A small multi-label audio tagger, trained from scratch.
Model: 5.12M parameters, norm batchnorm, activation relu, depths [1, 2, 2], widths [96, 96, 96], rnn lstm.
Rows from block 4 of a small multi-label audio tagger, named by matrix and row number. Each number is 128 + 24 x the weight over its row's rms, rounded and kept within 0 to 255. All counts start at 0.
After each channel's rows are labels from the 100 clips, of 14976, where the channel reaches its highest value: "top examples" is what is common among them. Only what is clearly more common there than usual is listed. The data: short made-up English sentences, spoken by a formant synthesiser in many voices. In brackets: how many of the 100.
# conv: width-3 conv (model.blocks.4.conv.weight, 96x96x3, each kernel summed), inputs 48-95

conv.87 [110 139 221 117 135 102 105  97 139 148 151 163 103 135 140 126 128 110 113 136 115 103 137 111  68 142 142 131 124 172 147 121 124 136 131 116 152 180 117 142 109 121 157 117 141 151 114 131]
top examples: /k/ (100); /ʊ/ (26)

conv.28 [ 99 133 130 132 136 149 136 125 158  98 169 125 161 163 100 164 134 162 141 102 108 138 147 138  57 116 108 117 114 145 125 128 155 109  96 121 153 103 131 138  89 143 187 126 146 132 120 150]
top examples: "there" (27); "shiny" (25)

conv.12 [147 122 131 135 115 135 148  98  96 130 155 155 114 125 110 153  79 114 111 116 101 140 114 131 105 116 122 103 100 126 107 134  97 111 125  65 136 145 112 129  48 101 123 180  98 156 174 131]
top examples: /aɪ/ (73); /m/ (69); "my" (61)

conv.93 [133 122 121 123  99 130 111 150 143 101 150 154 141 131 141 150 157 205 143 152 157 128 161 140 136 126 128 126 115 140 157 172 129 148 121 143 122 152 164 144 136 153 163 129 141 178 121 125]
top examples: /s/ (78); /ɔ/ (51); "horse" (37)

conv.58 [121 107 118 112 134 121 179 189 165 119 124 125 148 145 142 123 129 131 134 165  98 159  88 188 151 178 113 137 148 117 102 120 156 115 141 121  65 109 144 102 129 114 148  76 126 128 148 141]
top examples: /ð/ (82); /æ/ (70); "that" (68)

conv.3 [146 109  91 132 153 136 116 129 120 129  81 171 122 134 146 126 127 157 128 120 142 145 132 188 140 125 147 114 104  99 146 126 109 132 128 139 109 130 103  89 147 103  79 136  86 152 128 168]
top examples: /ɛ/ (82); /z/ (76); /v/ (62); "was" (48)

conv.79 [122 124 129 115  84 121 130 127 170 108 116 128 151 147 127 142  90 135 120 120 134 160 134 153 109 110 121 135 106 105 105 151 131 136  99 154 130 120 109  88 118 120 176 125  95 133 183 129]
top examples: /æ/ (98); /ð/ (90); "that" (78)

conv.19 [117 119 160  97 115 113 132 107 105  97  86 110 121 153 134 132 131 127 115 138 107 135 127 114  89 116 149 149  35 103 122 111 122 116 139 136 156 108 141 137  72 139 113 128 118 124 133 127]
top examples: /æ/ (77); "that" (44)

conv.91 [104 124 114 104 108 139 132  82 156 113 109 120 149 148 150 135 134 130 120 127 122 138 119 125 103 102 149  92  72 113 139 150 173 132 106 146 102 115  82 138  68 139 139 105 148  80 168 157]
top examples: /s/ (79); /ɛ/ (76); "slept" (36)

conv.30 [110 164 126 122 164 129 145 148 150 126 134 116 148 145 128 138  96  70 118 139 102 127 106 163 143 174 156  74 143 118 134 124 193 120 118 155 124  87 110 135 162 133 114 129 146 122 151 140]
top examples: "this" (35); "is" (34)

conv.49 [131 134 148 140 142 141  97 112 152 146 129 129 161 136 142 127  83 100  93  72 161 117 116 104 141 138 132 167 136 152 139 138 142 126 131 122 163 126 114 132 141 128 174 108 118 106 125 110]
top examples: /k/ (65)

conv.66 [ 84 129 137  94 101 134 127  90 147  90 126 154 112 128 121 111 133 106 109 145 116 146 170 143 115 124 113 119  59  90 137 145 143 126 113 108 142 137 120 132  29 123 132 133 153  82 136 125]
top examples: /ɑ/ (75); /p/ (73); /ʃ/ (47); /ʌ/ (41)

conv.82 [120  95  84 115 130 117 143 164 133 105 152  82 133 105 149 159 112 116 131 179  93 166  87 137 123 140 126 134 122 136 124 103 144  88 146 107  97 200 127 174  85 141 147  84 128 111 117  98]
top examples: "there" (25)

conv.80 [112 135 118 122 152  85 157 138 124  96 164 119 117  94 149  96 132 176 170 139 117 125 170 113 129 136 153 153 110 141 127 109 164 161 143 108 137 121 129 107 132 158 116 117 133 158 121 134]
top examples: /s/ (97); "this" (43)

conv.36 [113 110 150 177  94 139  95 144 158 119  95 146 160 149  88 114  97 155 132 126 135 139 161 122 106 125 123 110 144 161 119 158 142 183 122  91 119  79 117 100  84 133 148 143 127 100 194 112]
top examples: /ð/ (81); /æ/ (79); "that" (70)

conv.20 [149 104 113 130 136 149 150 147 115 146 132 143 157 166 167 157  87 112 107 116 163 140  93 146 138 152 128 142 132 148  93 108 114 127 140 173 139 137 148 130 170 124 114  85  97 114 107 161]
top examples: /ð/ (72); "this" (45)

conv.5 [106 128 117 121 159 112 127 176 133 102 101 124 145 126 119 104 146 120 139 169 143 159 101 140 132 124 118 121 101  72 114 103 132 135 119 142  94  92 230  86 118 106 130 125 120 169 125 135]
top examples: /ð/ (99); /æ/ (98); "that" (94)

conv.6 [143 149 147 133 142 132  96 128 167 140 145 115 149 158 114 123 128 180 119 146 159 113  94 133 122 104 166  99 115 153 151  90 167 158 128 135  83 118 136 108  89 175 168 100 164 135  84 164]
top examples: /ɛ/ (74); "very" (31); "is" (30)

conv.37 [140  92 121 105 103 159 112 108 175 159 101  93 108 133 113 105 132 153 120 127 154 135 196 119 142 139 139 149 143 152 170 193  94 118 136 146 119 177 136 122 137 137 119 166 130 121 164 101]
top examples: /ɑ/ (95)

conv.15 [130 113  91 142 131 133 118 173 113  94 141 156 151 147 127 147 107 129 123 162 124 173 105 124 127  95 124 105 107 101 144  89 108 176 140 107 135 103 185 116  75 159 121 176 143  92 133 132]
top examples: /aɪ/ (64); /m/ (63); "my" (40)

conv.46 [130 149 114 145 219 173 129 145 112 165 115 126 141 104 137 115 115 142 148 157 143 106  79 116 125 115 161 127 157 185 115 135 152 117 125  98 112 115 116 113 132 113 130 130 129 138 123 136]
top examples: /aɪ/ (90); "my" (32)